Weights of a small model that predicts nearness at each pixel: layers 16, 80.5 epochs.
Rows from block 13 of a small model that predicts nearness at each pixel, named by matrix and row number. Rows with one number belong to one neuron. Each number is 128 + 24 x the weight over its row's rms, rounded and kept within 0 to 255. All counts start at 0. After the name is the row's rms in percent of the matrix's.
Before each neuron's rows are labels from the 100 images, of 14848, where the neuron reaches its highest value: "responds to" is what is common among them; "lies over" is the class under the peak. Only what is clearly more common there than usual is listed. The data: rendered dice on a table. In brackets: how many of the 100, against the usual share in percent.
# fc1: MLP up (model.blocks.13.mlp.fc1.weight, 768x128), inputs 64-127
# fc2: MLP down (model.blocks.13.mlp.fc2.weight, 128x768, transposed), outputs 64-127

responds to: dice: three (61 vs 33.6); brown die (35 vs 15.9)
lies over: die with five on top (25 vs 2.5)
fc1.588 070 [124 119 151 119 148 151 101 147 143 134 128 106 111 112 138 157 131 108 140 168 164 129 135 160 127 128 124 164 124 116 106 106 145  98 112 106 106 135 101 112 140 109 161 144  98 163  80 100  76 119 138 167 119 123 137 102 104 126 164 146 117 146 103  84]
fc2.588 094 [122 137 152 112 128 113 154 148 118  87 122 129 152 135 165 124 163 118 154 142 119 173 143  90 119 112 114  98 111 164 153 136 139 105 116 156 107  99 122 110 116 155 128 122 143 143 161 162 124 143 169 105 110  72 110 156 180 148  93 146 134 124 166 142]

responds to: teal die (43 vs 16.1)
lies over: die with six on top (27 vs 2.5)
fc1.310 059 [100 140 100 159 136  82 159 131 142 133  92 156  99 114 135 137 156 105 141 110 160 148 151 141 146 133  87 142 136 153 116 155 141  97 124 152  98  97 108 164 126 152 126 162 141 157 118 145  99 117 131  95 157 117 140 189 119 109 166 124 139 165 144 156]
fc2.310 059 [137  97 143 115 142 133  91 146 141 125 121 123 133 148  40 110 113 133 130 128 141 105 141  80 121  97 123 124 129 101  95 100 115 156  81 114 170 178 131 150 126 142 137 150 125 106 111  83 170 125 139 135 139 143 117 132 111 151 155 137 128 149  83 124]

responds to: red die (78 vs 15.7); dice: three (63 vs 33.6)
lies over: die with five on top (31 vs 2.5)
fc1.438 061 [157 119 131 126 140 100  95 136 112 110 110 121 160 179  94 146 161  79 118 124 147 141 133  79 137 106 117 113 118 101 146 126 118  82 114 195 108 113 128 116 121 104 164  73 134 107  97 132 142 181 108  86 109 108  91 116 122 112 126 116 152 115 144 120]
fc2.438 061 [115 169 121  95 161  96 121 113 144 139 160  94 106 135 134 121 130 159 169 101 160 116 144 167 147 147 112 106 161 160 132 138 110 159 104 103 106 126 153 121 131 158  99 169 104 155 102 111 137 131 121 137 118 119 165 130  77 169 141 184 144 133 142 171]

responds to: black die (38 vs 16); brown die (36 vs 15.9)
lies over: die with six on top (25 vs 2.5)
fc1.56 065 [ 95 135 155  95 113 151 138 162 153 126 145 153 103 124 106 126 139 115 127 163 168 136 140 178 111 102 130 111 122 132 136 130 107 131 153 114  97 105 174 135 124 141 124 106  92 117 170 119 111 137 150  99 140 169 128 158 175 167 108 103 112 145 118 136]
fc2.56 066 [ 99 119 140 147 107 161 170 128  84 125 124 121 123 144 199 118 164  97 116 137  75 156 117  78 106 141 136 125  81 137 121 142 137 146 124 112 159 118 102 150 147 132 154 151 146 128 139 183 107  97 119 111 126 163 115 132 149 121 126 147 120 103 132 121]

responds to: red die (37 vs 15.7)
lies over: die with two on top (30 vs 2.5); die with one on top (28 vs 2.5)
fc1.723 068 [156  93  92 108 128 166 110 114 141 148  83 138 168 112  88  91 111 144 112 153 101 118  95 105 115 115 158 152 116 144 165 123 128  73 141 115  99 152 124 103 131 136 123 125 154 139 129 142  99 109 115 100 124 145 130 107 121 137 177 119 148 127 162 121]
fc2.723 080 [ 77 157 165 125 118 155 134 126 161 142 164 101 159 114 111  67 144 106 136 105 117 116 137 182 103 140 126 156 117 156  91 163 116 121 134 136 120  88 137  93 128 136 154 163 138 157 136 144 140 123 129 142 136  99 124 143 150 124  92 112 157 118 132 168]

responds to: black die (42 vs 16)
lies over: die with four on top (25 vs 2.5)
fc1.652 065 [153 117 124 132 142 128 116  91 138 119 137 130 107 121 132 145 120 108 162 125 163 143 127 179 106 112 124 129 163 117  92  82 101  81 128 149 142 152 129 134 124 133 118 119 155 141 123  89 128 108  92 130 104  76 113 124 152 136 140  85 108 152 135 104]
fc2.652 094 [153 170 116 137 156 138  90 124 115 158  94 129 137 134  78 109 128 146 118 136 131 136 126 137 166 134 153 140 119 140  98 132 118 114 115 114 143 101 129 159 126 119 149 149 128  69 154 150 117 123 141 107 168 137 122 161 146  90  52 130 104  95  66 112]

responds to: green die (47 vs 15.7)
lies over: die with six on top (33 vs 2.5)
fc1.96 071 [128 155  76 105 149 112 137 125 130 120 126 164 171 130 133 173 142 112 110  99 149 126 126 131 124  95  97  95 135 144 136  91 131 147 155 148  89 116 144 118 148 133 134 104 159 135 159  88 163 101 114 139 160 135 117  89 110 128 129 124 129 184 146 126]
fc2.96 068 [115 135 165 159 121 139 121 120  93 115  96  86 136 161  83 139 135 143 113 162  72 150 133 153 103 125 177 130 133 113 121  95 163 146 146 103 159 153 155 117 106 149 149 129 140  68 120 129 136 127 122 114 128 138 112 167 111 154  88 151 111 137 121 140]

responds to: teal die (36 vs 16.1)
lies over: die with six on top (25 vs 2.5)
fc1.204 079 [119 148 105 110 103 180 147 110 127 173 123 159 121 111 147  97 115 143 178 122 119  88 125 147 174 127 133 148 125 147 115  90 143 111  98 128 159 105 123 142 139 146 103 129 147 140 124 160  91 155 160 170 138 141  92 111 166 105 139 137 138 137 157 118]
fc2.204 087 [111 110 119 119  99 174 146 161 138 141 127 114 158 129 136 132 175 118  90 144 138 135 162 176 106 146 132 118 112  98 158 130  97 118 136 120 119  86 127 102 130 130 159 106 109 183 149 140 118 139  74 135 118 119 135 182 141 117 157 102 167 105 140 137]

responds to: yellow die (40 vs 15.7); white die (37 vs 15.6)
lies over: die with six on top (31 vs 2.5)
fc1.144 269 [103 164 126 106 146 118 138 138 111 167 105 110 103 174 146 155 138 130 131 182 131 143 123 139 146 106 125 125 161  62 142 123 120 113 123 107 168 105 129 115 108 171 148 100 129 121 117 118 155 162 102  85 158 137 113 165 150 147 144 149 142 102 112  76]
fc2.144 251 [ 27 121 132 125 152  87 142 156 111 141 122 162 103 121 186 150 116 135 180 129 146 117 105 120 163 119 146 106 142 119 151 109 145 142 118 113 114 162  85 115 148 125 109 121 101 120 131 160 120  95 160 152  88 151 151  80 150 121 134 143 147 154 166 137]

responds to: blue die (42 vs 16.1)
lies over: die with six on top (32 vs 2.5); die with five on top (26 vs 2.5)
fc1.17 092 [ 95 134 100 122 162 104 164 165 141 135 105 153  94 174  94 177 157 137 129 131 140 136 151 122 163 105 146 158 105 138  92 150 105 100 148 138 130 151 175 158 106 119 137 135 125 116 156 127 125 139 171 120 127 115 121 143 123 156 118 135  96  96 132 121]
fc2.17 090 [107 126 102 103 131 120  95 135 145 134 132  95 146 121 119 119 160 116 132 113 124 181 115 123  99 159  82 120 121 142  81 120 131 182 128 100 126 125  75 117 141 115 156 168 131 153  78 154 150 107 122 102 158 121 131 143 136 144 157 160 127 126  82 160]

responds to: dice: three (71 vs 33.6); yellow die (49 vs 15.7)
lies over: die with two on top (29 vs 2.5); die with one on top (29 vs 2.5)
fc1.404 062 [179 129 107 138 127 173 149 137  86 165 123  86 143 135 105 107 141 105 158 183  93  98 174 138 119 140 137 138 124 123 141 122 124 111  98 128 115 113  92 131  89 104 166 116  89  82 117 146 156  98 104 151 131 120 137 134 145  98 121 118 156 118 134 100]
fc2.404 064 [121 115 133 134 140 118 121  81 168 126 152 123 119 164 183 147 156 146 103 128 189 108 142 135 108 126  98 109 126 127 150 164  92  92  95 120  85 143 157 112 154 125 143 123  79 159 113  98 130 132 127 144  92 113 134  80 158 157 142 147 137 135 181 142]

responds to: white die (36 vs 15.6)
lies over: die with six on top (34 vs 2.5)
fc1.721 054 [122 138  94 130 115 125 144  64 169 139 172 122 157 156 106 183 156 178  80 173 161 119 151 127 107 101 157 134 109 183 115 149 119 119 147 110  92 115  87 155 153 139 143 112 102 118 107 113 149 148 135 133 109 115 121 121 114 140 148 116 122 118 115 171]
fc2.721 054 [148 125 114 177 117 148 119 121 121 117  91 147 136  86 128 107 149 100 117 133  95 104 162  84 154 124 106 160 169 102 132 137 123  89 139 136 149 106 132 146 119 101 163 122 156  85 144 136 142 135 126 172 133 141 102 147 122 125 111  97 176  95 122  86]

responds to: black die (49 vs 16)
lies over: die with six on top (32 vs 2.5)
fc1.703 116 [138 114 102 118 143 133 119 133 145 146 137 147 111 160 209 130 128 133 111 151 160 149  96 149 109  98 132 115 151 140 143 141 123 108  94 139 121 109 147 134 119 177 119  98  89 136 115 118  97 144 137 148 108 136 106 156 148 115 125 191 141 129 115  92]
fc2.703 126 [ 75 136 152 144 125 123 121 117  89 112 106 101  98 114 149 135 123 116 182 144 121 150  88 110 143 132 111  93 118 183 155 112 135 169 108 121 132 150 116 152 133 145 130 130 177 178 149 144 157 133 147  96 130 100 134 111 131 125 127 144 105 146 152 147]

responds to: green die (34 vs 15.7)
lies over: die with three on top (25 vs 2.4)
fc1.419 061 [119 154 108 136 160 108 145 129 110 105 105 159 114 112 147 128 141 122 152 108 121 128 189 178 167 144 121 109 122 115 134  98 138 121 101 166  59 111 125  80 172 164 110 127 107 147 127 130 123 142  85 113 130 124 124  98  98 145 156 114 105 143 135 108]
fc2.419 068 [121 109 144 151 104 149 138  96  85 120 117  96 129 179 121 147 132 148 103 161 110  92 109 123  69  95 133 116  86 152 153 104 131 125 120 100 129 112 182 150 117 108 133 126 146 120 131 118 167 123 144 116 147 106 138 135 141 119 113 128 149 106 147 171]

responds to: brown die (35 vs 15.9)
lies over: die with six on top (31 vs 2.5); die with five on top (26 vs 2.5)
fc1.483 051 [139  91 100  94 117 139 121 158 112 155 137  99  90 139 101 150 128 108 140 164 103 131 137 114 178 119 125 156  91 121  85 107 154 131 133 120 148 118 129 171 112 154 128 120 114 147 103 151 160 109 147 101 155 147 101 109 146 107 145 124  95 136 105  91]
fc2.483 050 [121 141 140 132 103 106 137 102 160 116 128 160 192 172 130 144 149 135 127 121 157 137 146 125  80 119  89 120 141 132  92 125  53 112 160 100 106 103 137 118 136  98 147 110 137 163 124 151 100 193 139 163 110  97 112 169 174 135 173 169 117 122 150 135]

responds to: brown die (49 vs 15.9)
lies over: die with five on top (32 vs 2.5)
fc1.615 057 [ 95 124 111 141 130 172 108 131 138 151 135 135 119 151  97 138  98 118 122 151 159  92 115 144 151 138  83 158 128 118 154 113 153 136 122 115 110 136 113 137 101 124 115 130 158 185 112 114  98 139  83 122 140 145 114 137 120 171 145 108  95  92 162 110]
fc2.615 076 [121 167 126 186 124 124 152 127 160 120 151 130 138 129 156 115 136 129  72 105 143 112 141 148 130 126 168 147 130 130  95 148  76 109 146 128 150  53 122 166 123 123 136 163  97  91 175 165 116 156 137 146 103 130 113 163 154 126  78 100 107  72 114 121]

responds to: white die (34 vs 15.6)
lies over: die with five on top (30 vs 2.5)
fc1.354 107 [146 105 143 109 131  94 116 133  96  86  99 133  92 152 147 114 113 125 133 148 110 123 112  99 121  97 130 177 118 142 146 161 126  86  90 147 164 165 144 129 134 151 125 148 116 104 112 134 143 150 100 106 113 154 112 135 151 133 101  91 154 150 184 111]
fc2.354 089 [122 130  97 113 136 131 123 123 158 133 156  89 165 104 127 163 188 116 129  92 138  92 144 173 119 169 106  53 120 124 115 118 132 145 126 119 118 116  94 135 118 146  99 136 128 169 127 118 116 142 129 131 130 130 130 115 164 150 174 118 137 136 107 152]

responds to: brown die (35 vs 15.9)
lies over: die with six on top (29 vs 2.5); die with five on top (26 vs 2.5)
fc1.651 056 [134 104 151 140 134 109 125 146 143  91 115 162 118 162 122 175 153  84 137 137 111 139 114 163 165 114  85 149 130 151 123 127  78 112 153 121  87 117 138 155 122 154 101 132 124 144 133 135  92 103 118 104 107  99 130 136 165 131 118 117 102 115 147 130]
fc2.651 055 [115 155 122 111  98 135 119  91 122 129 134 151 141 110 163  95 144 115 131 123 133 141 161 165  56 139  80  92  68 164 113 109 128 146 122 123 160 138 112 139 158 133 191 145 175 144 122 137 156 125 161 113 165 146 142 120 113 144 144 147 126 100 130 134]

responds to: black die (60 vs 16)
lies over: die with five on top (30 vs 2.5)
fc1.504 055 [119 145 114 146 130 139 143 110 143 166 150 112 116 140 100 172 140 156 152 152 172  80 112 141 145 140 140 143 186 131  96 151 134 120 157 122 118 106 166 148 140 119  95 105 114 163 121 147 100 127 137 102 149 135 139 100 163 143 133  75 133 129 170 137]
fc2.504 068 [111 115 123 153 129 151 174  91 141 113 136 165 144 118 200 119 157  97  98 106 154 142 144 106  64 142 131 150 108 118 132 157 132 141 118 104 147 109  79 118 161 131 154 148 133 114 171 151 109 141 144 130 124 156 109 138 183 123 111 135 152  95 145  76]

responds to: green die (37 vs 15.7)
lies over: die with four on top (25 vs 2.5)
fc1.342 069 [ 91 120 153 119 102 169 115 129 162 114  85 140 137 111 154 162 138 130 104  90 150 144 148 131 121 165 120 138  80 147 114  85 116 168 110 122 133  85 101  98 121 154 129 114 134 120 141 123 129 155  96 105  92 169 170  80 147 103 104  96 119 177 123 105]
fc2.342 100 [ 95 152 140 134 149 171 143 171  96 110 152  99 131 150 141  93 140 124 121 154 118 128  87 145  98 128 184 123  91 131  95 156 128 124 182 136 135  88 172 151  98 131 133 135 150 123 167 140 125 129 131 117 125  75 128 156 124 159  82 125 103  95 107 147]

responds to: white die (45 vs 15.6)
lies over: die with five on top (30 vs 2.5)
fc1.73 050 [132 135 106 112 161  95 151 136 135 108 100 168 166 167 146 170 105 111 152 146 135  81 137 110 100  85 117 158 130 108 160 101 118 106 164 150 132 139 125 125 170 103  87 103 128 137 141 140 122 156 100 150 151 143 114 178 134 146 127 135 136 118 153 130]
fc2.73 047 [140 167 168 163 101 144 140  83 114 177 137 135  74 103  82 119 119 110  94  68 125  98 125 170 135 140  99 106 118 157 124 144 122 151 119 112 137 148 140 161 128 135 137 177 157 105  75 110 155  92 134 140 100 136 145 128 156 170 157  97 141 122 117 152]

responds to: orange die (37 vs 16)
lies over: die with five on top (27 vs 2.5)
fc1.339 047 [151  68 135  95 114 113 172 142 149  99 145 146 149 118 112  94 144 114 172 173 138 154 126 143 154 129 165 145 160 142 113 154 174 130 169 148 113 140 119 147 116 125 134 110 142 175 105 147 127 121 133 123 108 127 162 176 148 122 140  92 111  75 137 102]
fc2.339 043 [106 152 134 128 126 126 114 145 130 190 108 127 112 153 163 149 151 112  96 116 159 105 106 155 110 101 115 154 112 131 101 115  73 160  70 123 146  94 156 105 125 105 112 128 107 106 110 113 130 141 137  97 150 140 143 121 164 135 171 131 159 110 119 103]

responds to: red die (38 vs 15.7)
lies over: die with six on top (32 vs 2.5)
fc1.137 059 [160 115 117 116 126 155 160 160  94  98 146 152 121 111 118 156 153  92 125 177 150 109 145 186 133 128 121 111 100 166 151 111  90  93 173 156  80 134 183 100  94 128 139 153 156  97 148 121  86 160 102 116 103 141 126 163 137 106 121  94 142 151 108 112]
fc2.137 058 [105 151 144 132 120 146 122 106 113 153 110  96 151 115 153 105 110 124 192 116 121 139 144 114 103  87 135 113 103 174  89 132 114 121 135 109 135 132 116 155 156 145 169 130 108 137 118 139 129 101 165 119 150 136 122  82 134 178 100 164 146  80 144 148]

responds to: brown die (39 vs 15.9)
lies over: die with three on top (25 vs 2.4)
fc1.142 056 [138 140 121  91 173 164 136 160 116 154 152 130 157  91 109 145 165 132  88 119 151 145 142 105 101 155 110 157  91 166 135 129 111 108 131 106 102 107 104 103 146 102  97 162 149 152 116 123  94 114 102 133 157 163 126 118 113 114 176 133 146 160 150 120]
fc2.142 062 [137 121 142 131  98 135 118 115 125  89 118  92 155 126 148 122 146 128 128 137  80 111 132 118 102  96 175 145 109 119  99 121 122 106 133 152 160 101 166 170 123 120 154 127 103 121 130 129 123 136 146  91 121  78 109 177 142 189 113  98 123  92 159 165]

responds to: black die (35 vs 16)
lies over: die with six on top (32 vs 2.5)
fc1.365 052 [135 105 143 151 106 104 107 141 134 150 137 121 101 169 115 174 157 173 154 128 155 172 145  97 118 110  85 132 135 156 100 104 132 113 134 108 136 117 114 106  98 150 115 118  99 167 120 162  84 121 149 174 104 124 123 141 130 121  93  93 125 100 120 112]
fc2.365 066 [126 136 125  99 145 171 122 145 114 154 134 160 175 108 142 118 141  74 111 118 118 144  92  92 106  96 152 144 121 113  99 147 133 163 148 112 119  89 122 150 120 130 190 119 180  72 156 136 161 139 129  75 169 113 146 147 133 113 123 137 131 116  60 117]

responds to: yellow die (46 vs 15.7)
lies over: die with six on top (28 vs 2.5)
fc1.38 057 [148 143 133  90 130 144 100 108 131 126 130 121 113 111 147 150 129 128 103 117 112 122 173 110 141  95 119  92 125 150 118 112 181 135 160 119  74 154 140 115 143 143 133 140  91 102 129 122  83 141 107 152 105 103 113 155 133 141 182 103 146 106 143 101]
fc2.38 059 [135 127 149 159 154 139 130 106 119 122 109 135 159 149  94 104 103 132  93 139  93  94 152 155 147 128 124 135 106 154 132 105  94  84 120 139 153 109 140 128 104 103 120 116 135  99 119 101 166 130  95 155 129 157 154 136 144 173 113 112 111 109 144 138]

responds to: brown die (70 vs 15.9)
lies over: die with four on top (28 vs 2.5)
fc1.110 048 [164 107 137  86 152 140 110 159 137  87 116  96 110 131 142 132 139 123 133 171  90 158 110 160 147 108  91  69 144 130 132 108 150 135 173 166 138 106 160 143 103  98 129 162 132 127 154  96 126 107 124 127 107 144 133 131 129 127  88 131 136 165 103 114]
fc2.110 042 [110 138 169 163 125 101 151  69 142 154  94 158 172 154 124 124 112 144 115 123 138 117 128 104  87 119 162 104 129 146 136 117  77 125 129 111  95 126 150 118 119 129 132 104 155  91 123 127 130 188 126 154 138 151 140 119 121 146 167 110 158 117 109 148]

responds to: dice: three (65 vs 33.6)
lies over: die with six on top (32 vs 2.5)
fc1.741 062 [147 105  99 112 169 136  95 146 131 137 130 138  90  95 114 108 144 121 136 148 155  80 163 101  96 116 153 171 137 120  98 154 135  95 142 132 105 103  74 156 139 125 165 106 148 139  90 129 133 133 163 138 102 150 164 131 156 165 155  92 168 108 157 126]
fc2.741 052 [149 101 109 152 132 166 160 109 156 138 122 158 125 183 141 125 143 130 104 105 120  90 202 111 102 134 129 175 156 125 135 145 111 144  98 126 115 136 153  91 133 111 154 172  94 175 129 104 140 136 128 140  83 115 103 172 120 100 115 128 128 142 191 100]

responds to: white die (45 vs 15.6)
lies over: die with four on top (26 vs 2.5)
fc1.656 080 [156 104 123 111 137 125 159 116  83 166 119 162 151 104 144  99  94 142 120 120 103  86 150 127 143 149 113 111  96 151 140 127 158 115 111 152 113 167  98 122 104 105 139 128 123 114 118 133 116 136 138 130 153 115 155 103 100 121 180 134 110 117 130 183]
fc2.656 054 [136 104 144 149 119 140 110 127 160 118 117  90 119 133 108 171 145 147 117 120 144  97 155 174 157  84 116 139 125 106 126 116  62  97 135 137 135  84 128  97 132 128 138 118 122 130  91 105 135 152  86 169  92 128 125 148 148 156 156 112 171 104 160 125]

responds to: red die (36 vs 15.7)
lies over: die with five on top (26 vs 2.5)
fc1.748 066 [176  97 143 104 106 138  99 105  96 135 101  90 160 122 180 140 108 131 131 146  97 138 118 127 121 143 144 154 157 108 112 128  98  95 132 153 146 162 151  91 140 173 174 104 144  77 128 101 122 175 105 138 102 134  86 117 113  79  97 120 109 166 156 114]
fc2.748 043 [105 150 131 127 155 157 112 109 153 126 141 123 126 115 128 132 151 125 164 130 142 135 185 145 114 137 109  50 136 121 136 122 144 134 161 132  86 149 110  87  87 157 111 100 108 153 129 138 162  96 123 180 106 158 185 116 120 175 127 132 123 135 149 158]

responds to: orange die (47 vs 16); yellow die (46 vs 15.7)
lies over: die with one on top (27 vs 2.5)
fc1.18 069 [149 108 152 140 166  81 160 126  95 113 115 110 132 157 125 129 163 139  98 152 120 176 154 130 108 163 143  80 135 138 146 145 139 141 168 131 113 153  90  82 112 148 117 125 143 125 128 155 118 131  89 160  98 138 176 102  93  73 158 138 107 136 132 164]
fc2.18 110 [ 90 123 146 137 131 168 125 118 143 114 144 116 165 129 142  95 149 117 141 144 147  74 146 152 106  84 128 126 143 147  97 133  79  84 110 137 116  58 175 116 117 145 147  82 107 122 147  96 159 147 131 124 134  91 120 126 176 192 118  96 170 127 131 134]

responds to: orange die (39 vs 16)
lies over: die with six on top (25 vs 2.5)
fc1.120 108 [148 108 128 130 104 152 104 109 110 106  99 151 124 178 145 147 123 116  98 118 169 182 146 122 144  88 122  80 139 146 125 105 117  86  75 117 113 144 106 114 158 144 110 177 120 100 126 155 125 143  77 127 136 134 142 145 119 108 146 134 124 129 175 159]
fc2.120 088 [143 174 162 147 166 116 153  88 125 112 138 101 129  92  81 110 165 115 110  92  85  71 137 176 113 126  60 116 122 124  94 110 114 118 155 154 159 102 179 159  92 128 137 105 153 114 134  86 164 134 131 162 141 118 135 130 119 138 121  92 114 126 123 141]

responds to: black die (38 vs 16)
lies over: die with five on top (25 vs 2.5)
fc1.477 056 [118 151 124 121  96 122 140 107 130  82 101 130  99 102 122 168 168 160 140 144 120 119 113 160 154 143 153 133 165 159 107 162  85 139 137 131 123 134 114 102 123 161 125 168 137 104 158 138  91  91 129 141 107 128 169 164 170 166 150 128 124 119 104 154]
fc2.477 088 [113 123 120 151 143 153 153  88 141 123  93 152 167 142 177  95 137 127 106 128 131 161 157  89 103  91 138 141 123 171 139 140 120  96 108 132 139 123 151 145 152 119 115  94 121 104 148 110 137 131  92 132 148 151 113 133 172 128 110  85 146 102 147 133]

responds to: white die (35 vs 15.6)
lies over: die with six on top (37 vs 2.5); die with five on top (32 vs 2.5)
fc1.84 122 [133 149 131 109 123 101  69 123 122 163 121 111 161 123 168 148 130 121 153 172 114 131 144 154 104 101 163 103 109 114  77 107 109 138  64 122 139 143 158 125 156 151 126 128  68 155 115 149 139 130 106  95 136 136  86 144 153  86 163 137 125 138 138  91]
fc2.84 120 [ 98 103 121 115 125  98 136 118  71  99 125 112 147 152 138 153  95 135 107 128 100 113 102 146 133 152 109 129 139 155 163 111 147 128 134 123 111 134  94 142 147 143 108 155 183 136 156 153 117 126 155 182 123 145 115 122 110 105 121 165 132 193 129 134]

responds to: green die (71 vs 15.7); dice: three (66 vs 33.6)
lies over: die with one on top (29 vs 2.5)
fc1.466 087 [163 131 135 104 109 152  82  90 145 146  79 131 159  97 133 126 118 138 169 139 129 136 170 160 167 124 145 126  95 149 121 114 129 109  93 129 142 107 157 131 151 116 130 129 108 159  94 125 110 143 115 133 125 109 113 140  87  93 188 121 107 130 140 113]
fc2.466 089 [113 113 154 133 117 106 142 150 120 104 157 131 162 127 136 115 148 126 146 115  89 127 167 124 135 111 132 134 142 109  98 158 156 104 128 136  98 128 100  86 119 103 117 143 162 151 167 158  90 155 157 144 120  60  91 137 168 134  99 149 145 142 137 109]

responds to: blue die (63 vs 16.1)
lies over: die with six on top (26 vs 2.5); die with one on top (25 vs 2.5)
fc1.318 048 [145 159 168  86 130  98 117 149 157 105 108 129  96 121 123 147 161 117 133  86 134 133 150 165 160 180 120 136 108 153 109 103  97 117 124 125 128 117 141  89 142 120 128  83  92 116 131 132 133 144 143 144 130 152 107 115  68 137 104 113 156 123 109 115]
fc2.318 043 [120 113 145 124 142 159 125  97 112 113 101 115 147 155 148 136 117 129 154 130 104 153 125  97  95  84 129 108  81 120 165  92 117 165 137 106 120 147 128  86 116 109 144 154 153 128 134 137 175 132  97  96  93 121 143 151 143 161 150 129 140 167 119 104]

responds to: blue die (49 vs 16.1)
lies over: die with five on top (27 vs 2.5)
fc1.763 072 [151 140 162 108 122 166 130 101 127 162 119  93 114 184 121 155 110 114  92 132 127 138 139 145 128  93 118 123 125 162 107 153 123 105 124 106 122 189 150 133 142  98  94 153 106 117 105 149 112  76 129 172 145 111 117 128 145 118 144 143 120 152 140 125]
fc2.763 083 [146 132 135 124 119 118  99 135 131 123 113 156 150  91 125 117 164 131 130 133  99 146 148 101 151 124  92 119 130 121 135  74 130  82 162 168 166 137 100 120 124 140 141 113 188  57 109 103 119 138 104 134 132 137 138 158 167 136 120  90 148 149 103 111]

responds to: orange die (52 vs 16)
lies over: die with five on top (25 vs 2.5)
fc1.345 055 [142  96 103 120 143 124 134  88  99 107 139 143 134 164 136  84 172 162  99 122 154 148 135 114 115 161 108 149 160 148 124 137 166 113 138 113 104 156  86 153 138 152 139  84 151 139 147 154 168 141 158  99 139 135 166 108 172 119 153  86 147 114 107 154]
fc2.345 071 [ 93 122 117 147 113 146 151 155 141 137 143 150 120 135  69 132 136 121  94 126 114  69 145 129 107 115 121 195 166 139  87 119 109  68 110 152 141 109 145 110 141 124 115 132 121 143 127  84 162 124 139 141  92 143 102 150 149 116 123 121 158 122 183  98]

responds to: white die (45 vs 15.6)
lies over: die with six on top (28 vs 2.5)
fc1.112 062 [119 115 119  68 118 175 151 150 100 139  92 103 162 136 154 115 101 121 165 159 146 119 129 127 109 110 123 160 170 124 126  98 127  80  89 137 118 143 132  92 109 155 158 106 142 104  83 134 117 112 137 104 158 165 113 156 107 125 115 122 119 121 130 139]
fc2.112 065 [114 137 135 166  96 108 132 122 101 129 134 118 118 158 135 133 161 147 113  90 163 116 139 150 100 165 128 128  82 139 157 102 146 146 119 100 124 133 135 137 128 118 122 149  77 161 162 106 157 100 148 148  82 111 152 125 160 132 121 120 128 123 173 182]

responds to: teal die (47 vs 16.1)
lies over: die with five on top (27 vs 2.5)
fc1.526 062 [133 108 108  85 152  94 145 161 139 122 103 132 106 138 137 113 120 142 100 136 125 138 139 116 175 117 126 154 106 149 153  94 118  97 135 159  96 162  95 143 129  71 110 105 136 134  74 163 160 147 158 146 142 106 113 152  99 135 176 132  88  99 102 127]
fc2.526 056 [108 105 159 111 109 141  91 159 134 143 155 117 133 166  99 147 166 142 117 116 129  94 126 173 129 123  98 102 111 106  90 114  87 151 105  99 148 136 152 120 109 109 145 165 168 130 102  80 142 115 106 132 117  99 131 132 137 145 168 149 154 166 120 167]

responds to: red die (51 vs 15.7)
lies over: die with three on top (25 vs 2.4)
fc1.486 060 [110  82 137 158 160 116 102 138 113 148 124  95 127 122  96 146 102 107 142 138  99 109 117 140 109  87 135 136 122 148  84 115 169 108 144 146 111 163 150 108 143 159  98 113  75 149 104 108 125 140  95 128  77 143 125 153 163 148 120 104 140  72 112 127]
fc2.486 083 [171 159  87 118 139 153 140 113 157 167 120 163 144 109 172 124 133 126  86 158 173  71 167 132 127 125 130 142 145 162 139 153  93 111 121 151 153 108 133 116 128 132 156 114 138 126 135 138 143 147  87 117 127 134 115 141 119 134 136  73 165 102 167 114]